Weights of a small encoder-decoder audio transcriber: encoder arch conformer, 26041 training examples.
Rows from block 5 of the audio encoder of a small encoder-decoder audio transcriber, named by matrix and row number. Rows with one number belong to one neuron. Each number is 50 + 12 x the weight over its row's rms, rounded and kept within 0 to 99. All counts start at 0.
Before each neuron's rows are labels from the 100 clips, of 14976, where the neuron reaches its highest value: "responds to" is what is common among them. Only what is clearly more common there than usual is listed. The data: Morse code for random letters and digits, with fading, noise and interfering tones. In brackets: how many of the 100.
# fc1: first MLP up (encoder.blocks.5.ff1.fc1.weight, 384x128), inputs 0-63
# fc2: first MLP down (encoder.blocks.5.ff1.fc2.weight, 128x384, transposed), outputs 0-63

responds to: speed: medium (76); reverberation (68)
fc1.366:52 23 48 43 48 36 52 47 31 34 50 27 59 52 47 47 49 36 29 50 53 52 28 53 62 27 75 47 79 63 53 50 37 49 53 53 59 53 35 59 58 43 36 54 50 64 56 52 46 37 48 68 46 60 47 82 46 38 62 41 36 64 78 57
fc2.366:51 55 30 46 36 56 69 61 39 61 56 62 39 53 44 56 48 70 62 33 30 42 47 61 51 54 32 33 41 52 46 55 68 62 50 47 67 60 64 49 46 45 47 54 47 51 49 29 56 52 53 52 44 66 49 37 58 51 24 60 47 35 42 51

responds to: speed: slow (75)
fc1.144:22 53 53 66 67 70 25 51 53 58 43 55 70 34 36 34 45 20 32 58 46 70 39 38 34 51 42 59 33 54 45 70 35 43 45 39 52 51 40 26 52 33 53 38 48 32 64 26 54 65 61 50 60 42 76 65 65 54 62 67 46 42 21 57
fc2.144:63 41 52 39 41 43 53 48 50 42 60 50 62 43 47 42 45 62 75 54 56 54 55 58 58 36 44 40 55 58 38 45 64 49 55 46 53 50 41 68 47 62 66 36 50 54 43 47 51 38 36 56 31 36 44 65 55 45 30 66 46 56 81 41

responds to: reverberation (76); the character "e" (37)
fc1.304:68 44 57 31 61 60 62 48 46 50 44 46 31 63 39 45 52 48 47 34 56 56 45 49 28 35 50 35 69 58 52 48 62 76 43 37 53 33 43 67 49 48 53 53 62 40 53 60 49 50 53 63 40 24 79 68 75 35 43 59 29 43 27 53
fc2.304:54 71 36 74 46 55 54 59 42 53 66 72 57 30 58 49 46 59 48 48 62 64 48 63 52 50 50 58 36 56 35 46 27 45 72 43 71 56 64 42 58 40 57 52 40 41 47 32 39 39 69 29 61 30 37 50 41 54 62 60 61 59 66 60

responds to: speed: medium (68); reverberation (54)
fc1.232:46 38 62 49 75 47 50 35 29 57 43 29 43 45 41 43 47 65 40 35 58 56 61 51 49 52 81 64 66 50 36 30 55 36 61 53 80 58 42 43 46 47 35 48 68 46 63 38 48 34 58 58 53 41 46 48 67 36 39 51 64 54 75 37
fc2.232:63 78 56 47 50 48 63 41 28 33 38 47 50 49 52 62 48 35 57 54 59 47 61 62 40 22 46 42 50 45 90 42 36 66 46 73 71 49 48 66 71 43 56 59 36 47 44 44 45 56 51 57 62 39 64 70 57 63 49 39 35 51 44 52

responds to: speed: medium (93)
fc1.135:48 28 37 46 66 26 68 45 45 43 53 48 63 49 34 57 54 53 51 35 55 52 44 50 39 44 41 45 58 55 41 36 49 87 31 32 60 50 53 47 60 53 45 53 36 67 59 46 47 33 65 61 53 75 47 57 30 33 55 49 46 40 58 35
fc2.135:41 56 79 39 48 75 49 59 10 37 43 45 41 34 55 58 63 57 35 37 56 21 42 48 55 60 64 31 32 63 64 55 56 25 83 42 48 54 46 62 41 59 39 53 64 66 45 45 41 47 60 56 70 48 64 51 36 66 60 48 53 37 67 54

responds to: reverberation (51)
fc1.112:42 47 29 41 48 36 49 51 40 51 66 60 38 44 53 70 75 48 49 78 51 39 34 60 46 50 62 60 43 55 58 41 58 58 34 52 42 54 55 85 54 35 33 44 51 59 46 54 67 42 34 42 44 36 64 38 46 56 50 58 56 45 51 51
fc2.112:44 38 65 55 26 37 61 56 31 41 48 44 54 45 64 55 42 62 37 50 47 33 44 56 48 38 70 27 58 54 69 28 49 54 63 44 63 32 39 50 47 58 73 50 55 55 38 69 34 57 37 35 56 42 68 52 57 61 49 46 26 69 67 48

responds to: fading (71); speed: fast (61)
fc1.383:44 31 57 61 38 65 57 27 59 58 54 25 38 57 48 65 29 62 61 63 65 31 57 69 54 78 62 62 54 24 49 49 46 58 47 52 70 48 40 51 47 49 35 54 40 58 55 49 64 55 63 44 58 43 46 67 34 48 54 62 46 37 35 51
fc2.383:51 59 32 48 47 46 43 56 35 66 61 74 56 55 38 55 55 77 53 59 45 73 44 49 51 44 37 53 53 57 20 38 72 42 68 51 49 50 39 59 34 46 73 54 42 61 34 37 52 45 40 30 61 51 73 59 73 53 26 40 72 49 53 60

responds to: fading (84); speed: fast (67)
fc1.303:40 35 52 29 66 46 39 56 51 65 67 52 35 56 85 50 40 56 61 59 60 66 54 54 49 57 50 36 50 49 67 65 56 54 47 53 44 60 28 35 51 66 55 51 44 50 56 42 66 11 37 24 47 60 52 53 54 55 29 59 47 52 43 47
fc2.303:48 58 52 62 53 57 53 41 75 51 28 38 39 51 35 45 25 43 47 56 38 45 55 48 48 56 54 49 53 56 46 59 51 53 57 62 43 16 31 63 51 57 54 46 63 50 72 70 43 65 50 61 38 39 35 52 49 62 56 48 68 61 55 45

responds to: speed: slow (90); reverberation (34)
fc1.305:48 39 48 64 67 57 42 56 55 70 64 51 70 44 46 60 24 31 56 61 45 52 52 52 55 61 55 65 49 68 58 47 54 73 48 60 67 51 42 41 42 70 44 26 51 61 61 54 37 38 62 37 54 56 52 54 54 54 36 55 31 30 50 38
fc2.305:53 53 74 35 51 41 41 49 71 39 56 35 56 37 53 60 67 52 52 58 44 77 55 61 48 34 45 54 45 69 53 57 44 58 56 35 51 65 53 76 40 39 51 51 47 49 63 36 62 45 55 59 82 46 51 50 49 38 64 56 38 37 63 71

responds to: fading (99); pink noise (43)
fc1.127:68 54 41 52 42 54 57 52 40 45 69 62 54 36 72 64 32 54 40 44 51 49 62 32 73 59 43 56 38 26 55 21 44 45 63 58 33 62 38 35 51 43 55 42 57 53 50 57 35 35 55 37 47 23 54 49 55 70 54 47 43 38 63 45
fc2.127:63 40 57 66 64 40 61 46 70 50 37 45 45 54 74 53 47 64 53 47 58 49 51 73 54 52 49 64 42 58 36 63 69 52 51 55 53 57 28 62 27 48 41 51 58 62 46 63 40 43 61 30 36 65 57 48 42 24 34 55 52 69 66 63

responds to: fading (89); reverberation (60)
fc1.226:64 65 62 64 50 46 40 48 47 42 54 65 64 43 49 44 27 60 57 68 56 16 48 32 44 67 54 48 56 59 68 62 43 44 44 60 41 66 66 59 48 22 79 30 52 70 50 60 52 44 36 47 52 41 44 52 51 44 48 64 33 54 14 44
fc2.226:33 62 41 50 49 49 55 35 59 66 42 45 65 57 70 62 43 60 49 24 68 45 69 59 40 60 31 38 39 55 67 40 40 40 41 41 57 62 33 47 59 47 58 48 43 31 56 58 46 45 52 51 69 38 48 78 62 40 45 67 54 38 44 65

responds to: fading (92); reverberation (67)
fc1.172:62 42 31 37 17 68 29 62 59 39 51 49 35 40 48 44 56 55 58 59 49 53 43 51 47 57 41 66 48 42 54 58 42 43 59 48 55 59 46 47 45 40 57 71 50 29 58 49 41 57 41 45 71 72 69 50 53 74 82 40 65 43 40 42
fc2.172:57 48 43 59 44 50 63 72 56 57 16 44 63 53 56 61 36 55 47 46 40 51 30 56 25 48 88 50 60 33 37 49 58 37 52 70 54 60 62 29 57 71 41 50 68 60 52 18 39 38 56 40 40 52 55 48 43 40 40 86 57 60 56 41

responds to: fading (87); pink noise (44)
fc1.155:39 46 29 41 50 33 52 55 44 78 65 58 26 53 72 44 28 46 49 65 59 54 41 68 45 50 53 52 52 32 45 50 42 60 55 68 59 50 68 27 32 48 52 62 71 60 49 51 34 52 62 50 56 31 61 38 42 51 51 66 41 23 40 45
fc2.155:39 57 53 50 44 54 42 42 41 59 55 55 27 34 57 43 51 60 42 33 75 40 62 56 43 41 29 43 47 23 38 60 47 51 62 47 40 60 38 83 53 29 49 67 58 50 52 58 58 34 42 44 56 43 48 33 56 37 57 48 55 72 60 77

responds to: reverberation (99)
fc1.138:65 48 50 43 59 54 50 47 46 56 52 46 45 72 45 35 54 31 46 70 63 69 67 46 47 35 53 54 42 91 59 69 43 44 59 47 44 47 68 69 54 35 38 54 36 36 59 47 40 52 64 60 40 28 72 42 51 58 33 63 40 27 19 43
fc2.138:46 57 59 48 40 53 35 77 33 36 64 54 56 26 41 60 42 47 55 74 29 50 44 47 45 63 62 57 46 32 55 70 62 60 67 43 44 29 48 48 47 44 64 75 36 63 45 31 43 47 57 55 36 41 52 65 34 51 64 43 37 61 45 47

responds to: speed: slow (100)
fc1.87:51 69 43 49 54 54 44 38 49 50 44 43 51 41 44 50 60 75 46 27 39 50 54 55 59 61 62 42 26 35 75 45 56 54 36 48 47 60 44 56 40 42 59 69 45 41 31 32 34 49 66 52 42 61 48 61 50 43 56 27 28 38 47 47
fc2.87:57 60 46 69 46 43 53 56 47 47 47 44 59 44 55 46 61 19 35 66 54 66 71 53 43 41 44 34 58 31 60 68 48 44 61 56 47 40 61 64 49 47 47 18 45 74 61 42 44 48 38 50 56 39 51 55 55 46 51 23 56 60 56 54

responds to: speed: medium (81)
fc1.223:54 32 26 64 39 56 43 44 39 35 40 54 40 50 35 55 60 43 60 56 34 55 53 46 28 58 31 69 48 48 41 40 49 61 88 36 37 56 40 68 36 63 50 44 30 52 72 42 59 62 33 47 60 69 60 58 67 35 54 56 42 29 34 44
fc2.223:64 32 63 46 27 72 50 70 19 44 54 47 43 51 34 62 48 62 28 59 50 42 46 59 48 56 68 48 69 35 43 57 64 54 50 47 60 40 50 29 39 44 77 54 81 37 54 49 57 35 71 45 46 48 38 76 52 54 23 43 51 35 67 39

responds to: speed: slow (71)
fc1.343:50 47 62 47 48 44 50 51 62 36 47 64 52 46 75 38 63 62 49 69 64 65 46 46 22 46 44 51 41 39 36 50 61 55 63 57 57 52 29 68 48 43 54 45 38 73 56 34 55 72 50 52 64 60 38 63 43 46 31 45 63 40 52 35
fc2.343:37 32 73 64 72 63 54 31 57 61 53 39 50 62 41 51 25 39 29 52 63 34 50 57 53 37 65 39 81 41 50 64 36 61 52 38 23 53 44 51 45 67 60 44 51 35 45 47 63 42 32 55 48 63 70 59 72 49 54 60 44 59 52 37

responds to: speed: slow (84); reverberation (64)
fc1.205:71 55 28 36 24 46 57 36 62 59 39 48 62 52 49 67 69 50 70 61 49 45 56 62 33 48 60 50 56 37 54 43 45 71 38 48 45 29 49 47 47 58 60 21 36 32 52 25 23 67 52 42 53 56 37 44 41 37 25 52 39 34 52 84
fc2.205:28 26 57 50 56 69 47 44 40 66 45 62 65 40 67 43 35 50 47 41 32 68 51 52 60 50 43 48 41 56 47 65 71 32 42 65 50 61 68 41 50 42 27 66 55 69 58 66 51 51 46 54 43 29 63 62 50 64 75 65 56 31 29 44

responds to: speed: medium (64); white noise (45); reverberation (41)
fc1.204:33 32 40 35 57 32 67 28 44 45 44 38 51 53 64 51 50 51 39 52 60 61 71 62 52 47 76 62 60 42 61 54 58 63 53 70 49 57 48 31 64 55 37 61 52 36 30 57 44 41 65 61 53 34 55 51 53 48 44 72 40 52 60 61
fc2.204:55 57 78 51 43 31 24 57 38 52 47 69 77 49 63 36 78 37 53 43 67 36 57 50 34 38 41 62 56 56 38 31 62 63 45 53 53 63 55 66 33 53 53 54 51 68 62 43 53 58 53 45 40 63 56 53 53 29 55 38 64 58 58 32

responds to: speed: medium (76); quiet level (61); reverberation (52)
fc1.108:61 66 46 30 16 60 64 70 48 59 51 38 25 42 54 35 31 51 48 56 40 36 49 57 56 59 33 54 31 43 54 59 64 54 61 80 48 33 59 71 64 62 44 59 31 64 71 72 43 50 68 66 41 41 54 58 42 54 52 35 48 67 51 57
fc2.108:49 45 56 62 57 50 80 62 65 30 64 49 50 56 46 64 56 43 53 57 68 56 21 61 60 59 65 49 57 38 52 56 62 30 30 42 32 44 58 39 51 38 82 39 48 34 49 62 57 41 36 46 60 61 53 62 45 38 25 42 56 41 57 28

responds to: speed: medium (95)
fc1.66:59 54 59 31 45 55 44 56 65 57 55 40 40 60 32 34 40 69 75 50 58 54 50 45 66 56 42 50 62 64 64 41 58 29 39 77 52 44 41 74 49 66 62 61 48 54 41 46 58 25 48 40 50 27 53 41 51 61 59 28 68 44 47 46
fc2.66:51 37 54 61 67 34 83 57 37 33 51 48 45 38 57 56 44 65 43 41 45 57 29 60 63 34 45 52 39 46 59 61 59 43 60 21 64 30 59 20 30 44 39 55 65 54 53 66 51 53 54 53 63 50 40 51 39 57 34 47 39 70 57 49

responds to: speed: slow (73)
fc1.25:40 42 70 58 40 73 48 56 48 52 69 42 61 71 52 63 42 40 44 43 57 41 48 38 67 57 64 38 34 56 39 69 33 38 65 49 44 40 72 56 33 48 46 39 56 48 72 57 46 32 24 69 46 43 26 56 39 52 50 39 54 62 43 55
fc2.25:36 27 39 69 45 70 64 59 47 44 34 59 46 39 35 47 73 56 59 38 45 46 43 36 53 50 51 47 66 31 56 47 45 64 24 45 60 41 51 57 64 51 26 50 39 51 52 58 66 36 62 36 51 64 61 55 28 58 49 51 41 43 76 44